From a checkpoint of a small masked image model: 65.7 epochs.
Rows from block 6 of the encoder, named by matrix and row number. Rows with one number belong to one neuron. Each number is 50 + 12 x the weight over its row's rms, rounded and kept within 0 to 99. All counts start at 0. After the name is the row's rms in percent of the matrix's.
# fc1: MLP up (encoder.blocks.6.mlp.fc1.weight, 768x256), inputs 0-42
# fc2: MLP down (encoder.blocks.6.mlp.fc2.weight, 256x768, transposed), outputs 0-42
fc1.555 138:40 44 51 36 47 54 46 64 52 78 65 75 71 58 55 60 42 60 43 54 58 49 65 49 46 49 51 61 54 29 45 27 53 48 61 59 47 40 49 34 62 54 45
fc2.555 130:64 42 51 40 46 44 57 57 54 42 63 52 49 55 61 45 35 53 46 52 49 63 61 69 36 62 71 55 54 95 48 69 65 44 41 57 55 54 59 68 41 46 66
fc1.556 137:46 52 58 34 42 37 48 43 49 62 74 59 62 54 69 31 66 56 28 53 46 47 59 57 49 62 32 43 72 36 64 59 48 60 46 54 52 57 39 67 40 59 57
fc2.556 096:35 53 56 46 47 40 57 41 37 74 55 48 42 64 60 48 52 65 43 44 56 52 58 52 48 53 49 53 58 64 51 45 81 63 47 45 47 65 58 78 28 19 39
fc1.557 142:63 51 46 59 31 43 45 51 52 37 34 51 51 46 56 64 57 49 40 45 45 46 26 46 56 41 49 44 30 49 58 38 50 62 58 35 47 46 22 30 61 37 26
fc2.557 122:46 57 54 47 44 56 57 54 34 45 43 43 50 25 34 60 62 54 66 51 49 48 32 34 61 49 76 43 48 56 51 53 36 42 64 37 52 51 53 54 59 42 64
fc1.558 077:46 33 49 48 26 61 51 63 38 59 50 71 50 63 45 53 43 44 18 46 65 56 51 55 50 53 45 58 43 49 43 30 18 55 60 37 42 57 34 53 57 51 40
fc2.558 089:60 51 45 46 47 34 44 56 43 38 53 42 56 51 62 60 45 49 75 43 53 53 53 42 46 39 57 58 56 56 43 74 64 42 33 52 50 62 52 35 54 83 69
fc1.559 039:42 58 42 57 68 50 82 60 49 28 53 43 79 49 47 46 40 66 48 59 42 45 42 42 56 55 16 34 45 61 55 67 56 43 40 26 43 61 47 60 61 72 56
fc2.559 055:30 53 28 46 50 60 52 49 46 43 47 45 79 51 52 67 70 71 29 45 59 47 48 61 54 54 45 44 51 55 71 57 40 67 52 53 48 67 46 60 54 33 58
fc1.560 051:49 49 60 33 50 55 31 46 57 41 52 24 66 25 40 50 51 46 40 51 50 42 62 57 25 56 32 56 45 62 52 68 03 54 55 28 52 38 67 50 59 45 48
fc2.560 066:61 56 54 47 70 50 51 42 65 56 46 58 56 47 62 40 53 48 51 59 60 54 53 35 34 53 51 69 62 49 44 57 59 61 61 64 45 53 44 58 43 93 30
fc1.561 040:52 68 66 48 62 39 20 58 66 58 54 53 67 38 41 54 57 39 62 44 49 50 31 37 54 46 55 57 58 48 42 31 71 43 38 30 64 44 65 46 62 83 55
fc2.561 065:49 48 53 57 51 68 53 30 39 56 52 56 46 58 50 33 51 43 30 57 46 49 53 65 55 55 47 55 51 47 48 31 26 63 52 61 49 41 49 52 58 77 45
fc1.562 036:50 59 39 52 70 72 51 54 19 40 49 44 55 35 75 31 48 60 54 55 46 49 31 51 47 47 36 45 42 61 39 62 41 59 46 14 57 55 68 53 62 49 39
fc2.562 053:26 47 28 51 56 62 61 49 48 38 48 54 74 50 60 55 89 49 38 53 56 40 36 52 36 60 50 61 55 43 65 59 57 68 64 63 48 71 29 62 59 32 51
fc1.563 035:51 50 56 59 49 46 64 60 64 79 43 42 38 46 44 66 40 49 71 58 53 64 59 36 48 59 80 60 68 59 58 40 72 40 58 67 46 44 57 37 52 28 65
fc2.563 051:47 46 53 45 66 69 47 29 58 66 54 50 31 42 39 56 37 35 37 33 42 55 55 52 65 48 49 45 51 52 49 32 44 48 44 41 48 30 42 27 51 59 35
fc1.564 138:45 46 55 33 31 44 39 76 52 56 67 52 68 53 61 60 69 47 53 54 49 48 56 50 49 56 41 51 70 33 69 78 35 48 72 58 55 70 20 38 55 45 43
fc2.564 119:34 49 35 49 44 46 54 35 46 48 45 49 56 57 56 55 58 57 43 55 51 49 43 58 45 51 42 55 49 46 49 49 55 56 43 37 49 62 51 80 46 00 50
fc1.565 151:44 45 60 49 39 58 37 54 45 61 65 68 72 49 63 67 69 59 22 41 55 58 48 60 50 52 52 55 53 42 60 18 52 62 64 49 43 52 56 49 59 58 33
fc2.565 147:59 44 37 47 51 42 31 54 67 30 44 48 36 52 60 44 40 47 53 49 47 59 60 61 27 56 59 62 44 79 61 45 59 46 25 40 53 48 60 57 39 40 43
fc1.566 048:54 53 58 58 42 42 64 58 86 47 57 50 45 58 04 59 53 36 53 43 55 56 46 43 55 62 50 51 67 45 55 49 56 65 41 61 56 45 53 47 54 83 64
fc2.566 090:69 48 47 50 54 61 49 25 50 57 48 52 50 51 53 34 41 49 29 49 54 59 56 55 58 57 51 45 49 51 44 27 42 53 45 48 52 44 43 26 55 99 39
fc1.567 042:46 50 59 52 69 73 44 43 33 63 56 22 33 34 51 48 57 51 23 47 55 53 36 58 48 28 59 61 34 46 51 38 32 56 57 60 39 46 33 42 51 52 31
fc2.567 060:28 56 53 48 44 43 35 51 41 41 48 41 48 49 51 33 63 42 57 54 47 37 43 35 37 51 52 54 56 51 31 66 78 42 50 41 44 48 35 53 40 45 47
fc1.568 037:54 55 41 62 51 59 34 48 46 72 47 53 50 68 64 37 75 58 44 58 47 47 55 44 66 35 63 45 24 52 40 58 42 55 58 44 53 38 54 72 47 56 42
fc2.568 058:48 41 57 47 24 64 34 64 84 37 55 45 52 41 31 62 58 52 59 61 50 60 32 43 43 55 51 47 40 60 57 42 69 41 30 68 56 42 59 80 39 00 66
fc1.569 038:49 58 47 65 59 44 56 70 76 63 41 52 49 35 23 64 30 50 53 51 48 49 36 44 43 56 79 62 61 46 44 31 82 39 49 72 51 32 41 41 68 51 63
fc2.569 054:44 51 49 48 57 73 37 38 40 58 51 39 39 58 37 36 34 40 24 42 48 48 54 51 60 56 51 43 59 58 53 31 34 59 42 59 50 33 26 30 55 61 29
fc1.570 141:52 50 62 56 40 49 43 47 30 45 61 66 68 44 48 76 71 55 42 37 45 50 39 75 51 57 65 48 68 27 60 17 54 67 63 38 43 42 60 54 54 65 27
fc2.570 132:53 31 44 43 39 51 33 61 69 33 66 52 35 45 65 56 33 48 63 50 51 52 61 40 40 54 66 63 47 69 61 65 60 40 32 46 58 57 61 50 35 32 83
fc1.571 058:50 63 56 49 61 44 67 23 41 73 46 61 31 43 68 43 53 72 62 47 48 49 60 52 61 54 60 51 45 37 43 30 85 47 56 59 44 21 42 55 56 41 62
fc2.571 076:39 51 42 41 35 56 57 48 38 46 54 43 44 65 37 56 51 39 46 44 52 47 49 61 45 56 46 41 47 45 44 53 41 60 51 50 48 70 51 60 56 04 42
fc1.572 153:54 57 51 43 53 68 64 33 64 58 65 71 35 59 77 37 52 65 36 45 49 46 54 52 54 59 47 43 60 41 59 60 43 50 66 38 49 47 03 38 55 48 38
fc2.572 122:31 57 42 50 52 23 47 39 26 44 48 51 44 75 45 46 53 39 68 43 51 39 48 34 57 43 55 55 51 45 38 47 64 48 59 56 47 62 60 60 43 19 55
fc1.573 032:54 63 28 63 52 40 55 69 71 57 49 61 63 53 55 54 37 78 60 46 48 49 47 31 44 57 22 38 59 61 50 41 56 46 41 42 75 75 53 46 77 64 44
fc2.573 049:40 51 44 47 53 61 54 30 43 35 44 40 58 40 55 49 55 67 33 42 61 59 43 51 61 71 28 47 52 39 56 52 35 67 47 38 54 55 41 46 57 60 53
fc1.574 040:62 64 40 58 56 36 39 73 51 54 47 52 56 69 41 57 49 52 76 51 48 46 45 38 62 42 62 65 51 57 58 29 89 52 43 32 60 65 60 53 69 70 60
fc2.574 066:52 55 48 49 30 68 59 40 46 49 51 45 47 42 39 34 36 44 29 58 49 52 44 68 55 54 42 53 47 55 51 32 26 70 47 57 54 47 38 54 59 50 38
fc1.575 038:44 49 57 67 64 38 64 56 76 38 53 49 74 67 43 61 55 49 58 59 48 46 49 45 44 54 31 43 62 54 67 67 79 56 31 49 66 56 47 56 55 61 61
fc2.575 052:64 47 39 50 47 62 64 69 50 60 48 45 62 78 43 59 40 64 40 47 56 54 53 56 47 48 52 39 44 55 66 40 21 57 45 75 53 54 66 76 53 29 64
fc1.576 152:41 58 45 30 66 43 54 54 66 58 67 61 25 70 53 31 41 61 26 51 53 53 86 64 66 56 80 49 54 56 51 09 62 60 32 37 46 50 33 70 46 61 62
fc2.576 139:57 63 44 44 41 52 51 43 53 52 59 53 44 18 51 64 91 58 62 37 49 53 56 50 39 66 47 51 56 48 58 67 41 48 66 53 52 36 40 29 46 54 59
fc1.577 163:51 47 74 47 34 27 68 49 65 68 46 68 56 55 66 58 60 45 50 51 51 51 33 63 47 43 40 45 53 54 59 52 53 79 43 59 46 63 44 40 50 41 37
fc2.577 136:31 50 52 48 60 52 45 53 39 59 43 18 60 55 54 58 47 63 69 43 58 37 55 39 51 53 50 41 54 74 42 56 61 42 28 40 49 61 62 81 41 20 37
fc1.578 045:60 55 36 66 83 33 80 59 50 56 61 44 61 78 50 52 34 40 78 61 46 48 60 59 65 40 27 48 54 54 56 70 51 64 44 56 51 62 63 66 43 94 54
fc2.578 056:51 52 57 41 46 45 38 43 62 64 53 58 41 50 50 70 34 61 44 42 53 62 57 60 75 47 43 37 36 49 46 20 48 44 48 44 50 30 37 54 45 28 60
fc1.579 149:51 48 44 46 60 70 49 37 54 35 51 44 31 58 42 72 68 52 45 46 58 54 51 57 44 47 35 51 56 38 49 32 32 47 47 44 45 55 57 39 44 72 48
fc2.579 122:50 56 52 45 50 39 26 54 56 47 43 50 48 35 79 46 73 67 58 54 46 44 45 29 38 54 32 57 46 45 54 69 58 32 47 31 50 62 42 71 58 27 51
fc1.580 148:50 45 36 39 42 61 59 31 69 41 47 57 35 57 50 24 33 64 51 59 59 47 42 52 49 62 50 39 67 55 56 65 24 57 68 67 58 68 35 60 55 38 39
fc2.580 130:44 32 48 45 35 46 37 54 52 33 52 37 54 18 53 46 55 39 49 46 49 56 45 35 36 63 55 60 36 43 59 70 51 36 58 64 59 35 69 38 39 55 61
fc1.581 053:49 51 60 48 65 60 62 35 52 41 55 34 63 43 49 44 30 55 47 52 58 48 66 62 45 46 16 52 42 38 43 82 30 45 51 34 55 20 60 42 53 61 70
fc2.581 057:38 49 67 47 68 56 40 40 53 44 48 47 62 48 62 55 55 60 56 47 51 56 63 44 48 49 49 69 51 59 53 39 58 59 38 84 44 48 57 44 26 72 27
fc1.582 146:50 55 61 64 56 49 33 49 47 81 50 46 45 62 83 47 84 49 44 54 27 35 75 43 45 52 41 64 40 66 54 51 52 58 48 51 61 54 57 41 51 39 57
fc2.582 145:35 33 40 73 45 37 58 33 56 45 52 38 48 38 49 59 41 43 63 38 69 29 57 54 41 50 44 44 29 50 49 46 66 53 56 42 38 33 52 56 29 29 53
fc1.583 129:65 56 63 52 61 46 61 49 37 63 64 81 44 50 51 58 54 60 50 26 42 46 49 61 51 75 52 54 69 45 45 57 51 60 65 52 36 34 56 45 55 68 57
fc2.583 128:39 31 44 39 58 46 38 55 54 40 65 40 59 41 42 73 41 62 68 53 55 45 55 49 63 49 52 34 38 54 38 73 62 37 23 39 60 60 42 56 48 17 68
fc1.584 037:58 57 46 54 34 27 54 57 81 66 50 66 60 59 39 75 65 58 47 47 47 50 49 42 58 52 53 57 72 41 54 31 85 54 36 53 72 55 46 47 56 46 55
fc2.584 056:60 54 39 46 26 69 60 45 37 41 49 40 36 48 32 42 42 46 41 49 48 54 56 53 61 54 42 36 48 47 48 28 09 60 38 56 60 50 47 39 55 52 43
fc1.585 051:48 56 56 49 37 48 57 57 37 58 48 51 30 49 60 51 56 51 22 45 53 60 37 44 57 50 80 50 49 51 33 26 53 52 69 47 54 51 41 47 48 29 24
fc2.585 064:40 47 49 48 32 40 39 39 41 30 49 33 39 31 44 40 67 41 67 51 47 41 50 31 52 61 51 44 59 43 38 65 52 42 50 34 49 47 37 24 43 51 43
fc1.586 143:40 54 63 49 95 58 63 54 57 55 50 53 47 68 63 49 44 41 36 45 47 56 62 46 56 44 51 64 67 42 45 19 38 44 36 64 50 55 61 53 49 48 48
fc2.586 150:47 41 61 33 35 33 65 73 40 58 56 43 51 27 52 39 61 50 73 42 39 58 57 25 60 41 56 65 58 47 36 76 66 51 60 69 61 47 42 43 33 45 62
fc1.587 140:47 53 37 54 63 57 44 46 56 54 42 58 37 53 76 37 68 46 35 50 52 56 91 40 63 48 45 73 39 46 46 38 67 50 61 64 49 28 50 20 76 18 56
fc2.587 129:57 40 42 48 54 42 56 45 64 71 58 60 56 46 56 67 61 46 74 52 45 57 52 58 63 43 66 47 55 36 42 48 56 45 57 28 55 44 52 42 38 47 58
fc1.588 143:53 53 66 45 45 60 50 40 62 51 76 63 52 57 72 45 47 64 19 39 53 51 35 48 62 75 52 28 46 58 54 33 60 78 38 39 40 43 50 44 61 48 47
fc2.588 135:49 54 49 48 57 59 30 49 32 68 42 31 50 22 39 58 42 39 62 46 49 54 45 42 60 31 67 37 44 50 66 48 45 45 32 30 47 42 58 61 60 48 47
fc1.589 033:60 47 45 43 46 48 34 46 65 59 56 39 30 44 49 54 42 42 62 46 53 55 48 56 43 62 81 50 65 38 40 41 64 39 48 61 56 36 50 29 61 37 62
fc2.589 050:43 40 46 57 47 55 61 53 31 72 58 66 35 59 49 29 41 20 42 40 43 42 50 49 49 49 65 26 43 46 72 47 60 51 57 55 43 36 22 19 60 41 43
fc1.590 057:46 36 29 40 48 52 47 37 27 38 53 50 47 51 60 51 55 51 68 56 50 54 61 64 57 43 55 58 40 43 41 63 22 56 58 42 54 56 39 68 48 40 38
fc2.590 073:42 52 56 50 40 36 53 61 53 50 50 59 60 40 58 56 66 66 66 59 47 43 47 33 43 49 52 71 50 52 66 65 58 39 47 38 50 64 57 72 38 05 72